config.toml
model = "image captioner"
encoder_arch = "resnet"
encoder_avg_pool_shortcut = true
encoder_widths = [48, 64, 96]
fusion = "prefix"
decoder_mlp_ratio = 4
decoder_parallel_block = false
decoder_prefix_bidirectional = true
decoder_connector = "linear"
final_lr_fraction = 0.01
Rows from block 4 of the image encoder of a small image captioner, named by matrix and row number. Rows with one number belong to one channel. Each number is 128 + 24 x the weight over its row's rms, rounded and kept within 0 to 255. All counts start at 0.
After each channel's rows are labels from the 100 images, of 14848, where the channel reaches its highest value: "responds to" is what is common among them. Only what is clearly more common there than usual is listed. The data: drawn small creatures on textured ground.
# convs0: first 3x3 conv (encoder.blocks.4.convs.0.weight, 64x64x3x3, each kernel summed), inputs 0-63
# convs1: second 3x3 conv (encoder.blocks.4.convs.1.weight, 64x64x3x3, transposed, each kernel summed), outputs 0-63

convs0.37 [130 102 139 128 134 148 135 142 125 102 123 122 110  47 104 120 124 130  87 130  83 135 134 125 149 160 132 115 146  93 102 120  98 160 143 156 116 118 154 149 126 153 154 128 165 123 117 123  60 120 100 122 119  77 123  77 142 131 112 114 106 129 143 135]
convs1.37 [142 126  96 142 111 129 108 109 126 159 118 174 140  91 126 147 128 137 114 107 163 138 121 134 126 108 156 163 143 140 177 127  82 173 139 151 104  77  77 141 119 141 145 135 137  83 163 127 104 124 146 146 135 150 142 105 148 139 186 127 147 126 151 130]
responds to: plain

convs0.44 [128 100 137 142 129  37 145 135 147  68 104 144 125 130 121 171  62 128 108 122 118 125 122 121 125 143 120 138 121 147  88  79 134 142 134 124 137 122 120 163 137  59 136 119 116 133 144 118 126 133 134 138 130  81 135 142 139 111 112 128 135 143 127 124]
convs1.44 [174 128 124 124  72 171 111 131 114 132 162 148 117  85  93 137 119 139 116 116  79 123 128 154 111 131 127 146 101 102 114 122 143 123 125 122 106 130  99  85 190 134 124 130 191 103 150 128 142 108 119 141  84 117 139 127 108 140 105 107 157 108 122 114]
responds to: striped; spider

convs0.11 [145  85 132 113 129  85  90 133 143 120 106 130 125 128 133 105 116 118 125 120 150 141 131 146 151 137 113 123 120 133 106  85 116  86 114 115  59 142 137  97 117  47 169 131  77 127 122 141 145 110 146 102 109 119 153 112  79 117 131 127 126 141 124 139]
convs1.11 [108  91 153 128 122  90 110  98 126  87 114 114  99 156 122 118 101 107  44 112  95 122 168 131 128 145 102 136  87 105 137 122 154 133 125 103  95 133 133 121 116 109 108 106 126 159 123  99 141 134 112 150 148 118 136 101 146 134 117 139 120  77 131  80]
responds to: small; scaly; spider

convs0.24 [134 114 125 105 112 119 130 120 132 116 148 126 117 136 124  67 129 123  76 146  74 131 104 155 138  43 126 132 128 105  94 129 103 130 136 136 121 116 155 128 119 126  52 141 168 116 126 123 153 127 170 132 124  83 121 133 143 119 140 117 131 120 138 139]
convs1.24 [125 177 129 141 150 145 115 127 147 109 124 126 182 105 128 123 119 116 148 142 150 127 145 128  74 174 159 150 100 105 188 145 110 154 137 125 153  96 115 114 119 179 170 126 125 140 156  87 124 111 107 116 120 134 145 113 106 126 112 123  97 141 178 126]
responds to: large; dotted; spotted

convs0.4 [134  96 118 136 120 132 107 118  78 131  75 137 174 155 130 112 111 110  76  94 118 129 118 135 118  93 130 163 144 157 154 158 125 157 142 125 101 125 109 121 114 126 147 136 143 124  95 138  87 111 155 122 129 128 150  84  76 112 133 125 127 132 103 186]
convs1.4 [124 166 121 168 144 128 162 109 141 143 174 177 130 152 113 117 114 140  78 153 130 144 122 124 147  93 165  85 184 139  77  79 122 123 105 138  96 133 150 135 124 120  86 110 118 134 106 128 123 131 146 126 122 115 140 164 133 136 121 109 123 112 113  92]
responds to: small; marbled; spider

convs0.34 [140 140 102 133 126 124 156 133 122 157 149 117 118 104 112  94  96 106 134 133 119 142 125 147 173  50 118 132 133 148 140 126 106 101 121 101 142 124 144  94  78 112 140 118 160 115 117 126  51 148 119 138 120 124 109 129  65 128 155 132 134 107 143 143]
convs1.34 [135 142  97 135 159 106 100  96 140 112 145 134 191 135 132 112 116 154 139 128 105 125 157 100  84 124 138 147 129 126 149 136 105 123 105 122 161 147 141 101 111 143 189 113  96 111 136  87  92 112  86 107 167 124 175 125 122 111  97 132 113 129 164 118]
responds to: spider; marbled

convs0.0 [125 147 114 109 109 134  86  99 141 148 136 119 176 173 137  99 133 151 107 114 127 108 113  82  86 124 130 144 116  73 127 117 143  80 127 106 120 102 116 119 122 145 151 138 166 111 117 143 179 146 155 169 123 162 150 109 105 145 109 136 124 143 166 147]
convs1.0 [124 139  82 153 134 121 135 139 138 117 117 146  42 125 127  91 112 117  84 125 152 135 140 151 110 119 163 120 128 169 113 118 143 144 136 118 138 117 109 112 101 176  54 135  85 127 127 124 128 131  96 127 131  94 122 127 148 121 106 120 137  90 138 114]
responds to: small; snake

convs0.36 [145  74 120 119 141 110 150 131 146  98 132 123 150 181 129 118 122 153 103 129 119 122 118 123 128  75 124 140 145 104  83 139  79 154 171 160 131 111 155 174 159 110 123 138 151 115 123 163 157 123  86 137 134  92 128 116 142 149  84 156 145 129 139 125]
convs1.36 [123 165  61 135 111 137 118  95 116  89 117 132 139  79 123 114 116 110  94 158 142 131 100 137  66 149 145 127 114 108 155  95 105 150 155 119 147 103  92 105 120 137 126 116 151  99 134 115 187 121 115 134 111 124 119 125 119 100 149 127 108  85 135 116]
responds to: plain; spider

convs0.26 [116 159 116 102 128 135  41 109 122 146 123 133 111  95 122  72 160 134 133 150 103 122 139 107 142 155 113 122 127  66 128 158 126  94 131 121 120 133 101 167  72 132  97 138 127 110 127 108  96 127 148 128 127 139 100 102 112 116 114 117 113 106 128 111]
convs1.26 [175 119 117 152  84 155 130 160 113 102 134 142 150  84 120 159 157 144 130 102  84 120  92 131 127 115 177 173 118 162 139 139 130 147 127 119 111 109 115  61 174 114 126 133 167 104 158 113 115  93 111 107 119 125 119 133 118 129 129 129 136 120 152 128]
responds to: striped

convs0.1 [113 140 127 124 123 140  43 108 141 160 132 125 140 113 128  87 170 139 130 127 136 111 130 117 141 125 132 126 118  62 132 158 121  60 115 107 106 138 118 168 149 175  81 124 133 127 122 120 121 132 118 124 144 170 130  92  98 141 133 128 114 117 123 127]
convs1.1 [179  98 134  99  98 124 110 138 104 107 142 135  94  92 110 155 109 144  99 122  96 144 112 157 128 153 123 147 148 140  92  80 155 133 131 131 113 125 113  79 188 119 136 139 158 102 103 132 153  85 126 120  91 114 139 159 109 124 103 138 133 104 140 106]
responds to: striped; small; spider

convs0.40 [128 123 135 136 127  86 132 115 135 114 108 161 135 134 134 113 124 143 153 132 135 113 130 135 136  53 106 146 124 155 130 116  99 141 214 189 114 118 108 135 141  59 133 135 146 120 133 132  99 139 109 117 110 139 139 119 118 145  98 165 150 112 112 128]
convs1.40 [114 124 120 111 125 138 110 142  85  60 101 116  67  70 118 109 121 121 114 121 126 147 108 129 131 165 119 134 126 156 103 104  81 134 144 142  98 103 131  91 102 137  93 143 149 111 134 111 170  62 126 113 116 138 125 140 117 118 119 131 126 132 124 117]
responds to: plain; small; spider; creature: jellyfish

convs0.38 [111 152 124 115 118 144  92 116 103 110 118 118 145  67 116 143 115 126 101 132 107 118 136 119 101 180 156 101 102  91 157 123 132 160 144 164 123  81  77 121 142 147 154 153 168 103 111 119 118 128 131 139 120 165 136  73 140 147 106 110 104 143 121 141]
convs1.38 [124 127 112 148 100 145 111 155 141 129 112 177  85 105  72  94 120 143 127  88 148 132 141 127 122 137 151 160 145 128 124 140  91 162 144 139 103 116  94 125  71 137 113 146 114 122 155 114  70 105  87 148 126 135 148 123 141 136 138 132 166 113 148 163]
responds to: plain; small; snake

convs0.14 [119 113 142 136 109 115  94 106 113 103 144 125 112 151 113 120 118 143  93 124 111 136 128 119 136  39 128 138 113  99 120 134 151 120 135 107 140  92 147 148 149 154  85 123 160  75 126 153 152 103 120 124  99  90 106 161 152 109  95 122 104 104 116  90]
convs1.14 [100 164  98 106 109 177 149 102 123 114 117 126 108 158 111 117  88 112 117 151 132 160  80 167 135 123 102 106 145 146 166 151 104 121 167 117 117 115 144 137 111 161 156 146 140 133 133 102 190 115 132 153 104 115 118 100 125  93 130 155  96 107 120 141]
responds to: plain; turtle; blue

convs0.62 [142  82 107 133 108 100 111 127 126  97 114 122 134 141 120 167 128 104 141 109 139 101  76 110 151 109 135 120 128 113 101 118 140 110 118 144 102 153 125 177 165 109 133 113  78 125 119 124  68 140  53 122 159 139 150 151 156 138 142 137 107 117 135 130]
convs1.62 [146 126 163 130 125 117 141 101 121 124 113 127  69 112 115 119 124 106 101 110 101 136 155 130 116 142 135 105 128 111  92 119 126 117 132  96  43 135 134  68 141 116  80 128 115 111  68 142 166 132 116  93 114 104  95 117 128 122 120 120 128 117 133 113]
responds to: striped; small; spider

convs0.2 [125 112 147 144 132 103 155 145 143 159 117 127 150 179 140  91  78 139 104 136 142 123 111 125 135  89 114 121 112  73  93 121 156  86 127 109 119 129 118  94 126  93  93 130 117 127 141 192 166 123 142 129 122 140 129 153 166 137  80 120 132 153 136 123]
convs1.2 [109 138 111 104 140 133 117  99 105  42  97 138  66  91 119 101 138 123 115 109 106 128 163 123 134 138 129 141 131 118 129 147 132 139 140 123  74 145 102 126 110 143  99 119 140 113  72  98 161 122 143 122 156  96 106 104 148 116 113 124 132 102 141 123]
responds to: small; spotted; jellyfish

convs0.59 [132 129  87 136 113 108 166 139 137 128 138 105 131 125 134 161 153 123 164 122 143 120 110 124 142  28 129 123 129 135 146 119  99 155 120 137 139 118  90 156 112 125 111 115  79 119 144 136  71 126  91 135 120 152 115 142  86 144 129 132 171 110 124 144]
convs1.59 [118 158  88  75 155 117 104  96  90  75 146 127 154 123 121 112 113 124 161 167 110 150 156 143 103 143 150 143 133 154 116 139 105  91 145  91  89 136 121  98 131 110 167 128 143  98  97 106 166 121 107 105 156 124 142 135 119 117 108 136  95 107 124 122]
responds to: striped; spider

convs0.51 [116 138 140 108 132 154 123 141 104 103 123 122 138 125 142 154 146 108 124 146 143 131 149 138 121 115 117 131 111 192 168 105  58 151 144 151 121 123 125 156 139 114 105 137  91 128 127 110 128 131 133 116  88 112 129  74  42 122 159  96 123 121 124 117]
convs1.51 [130 135 115 107 136  90 110  90  92 105 123 135  84 137  98 120 120 135  36 118 128 141 141 141 129 147 120 131 138 138 100 139 142 122 110 124 139 137 167 101 125 113 126 130 146 146 116 115 153  70 146 109  77  97 115 156  83 117 117 146 110 127 103 115]
responds to: small; plain; spider; creature: jellyfish

convs0.55 [128 110 158 106 125 117 108 113 129 109 148 121 113 149 131  70 136 148 104 150 123 130 130 115 179 134 136 124 162 120 107 141  76 108 124 113 104 107 136 127 137 143 140 135  56 101 137 109 166 113 135 120 146 100 149  56 106 105 154 121  99 122 104 107]
convs1.55 [116 151 106  43 109 115 134 138 123 130 102 111 101 103 127 122 135 124  90 115 117 111 103 110 122 174 105 153 126  73 163 130 101 138 114 144 126 118 109 110 121 155 123 145 155 142 164 183 134 125 129 142 106 118 127 130 112 146 162 145 137  72 148 121]
responds to: small; plain

convs0.31 [110  70 118 111 137 153 140  89 102  91 146 137 141 157 117 118 115 139 154 104 115 107 107 134  98 107 125 111 123 117  89 123  96 193 202 150 127 133 132 142 165 113  73 125 121 118 144 103 142 125 102 137 140 110 129 103 110 121 123 108 132 122 114 105]
convs1.31 [131 143  89 108 113 113 116 119  99 107 149 125  59  71 112  94  95 125 126 150 110 135 103 136 140 148 136 121 118 104  86  95  97 117 107  90 128 120 138  81 132 107  94 128 135  99 127 157  88 107 132 118 121 112 131 158 103 121 103 105 162  97 121 127]
responds to: striped; spider

convs0.39 [120 139 126 164 126 143 101 103 134  77 137 139 116 104 123 135 179 152  79 140 124 134 127 131 118 142 131 127 111  80 111 128  95 172 135 118 156 105 127 156 133 152  75 135 188 106 144 114  85 117 118 115 121 106  92 119 145 103  94  89 140 126 136 134]
convs1.39 [153 109 100 142 121 153 170 131  92 115 154 164 118 145 171 159 141 128 134 155 108 162 121 126  53 113 164 147 166 134 122 186 156 116 137 125 131 117  68 137 139 122 146 119 122  98 108 108 110 129 110 151 140 109 125 145 132 142 151 127 117 104 135 146]
responds to: large; dotted

convs0.35 [ 80 108 142 123 109  99 104 126 135  80 134 118 124 113 116 118 127 105 141 136 121 124 122 136 120 120 140 106  76 185 139 123 102 168  87 126 125 105 110  84 114 155 119 137 135  91 117 119 139 106 128 125 100  73 101 101  61 122 120  99 117 111 132 110]
convs1.35 [136 170 125 166 121 146 127  79 137 131 159 150 117 129  97 101  68 150 139 133 128 111 140 157  87 144 138 128 126 128  92 121 108  92  87 134 129 123 154 128  71 162 100 115 145 160 108 111 120 134 128 139  84 121  97 156  98 138 109 134 114  94 125 146]
responds to: plain; small; spider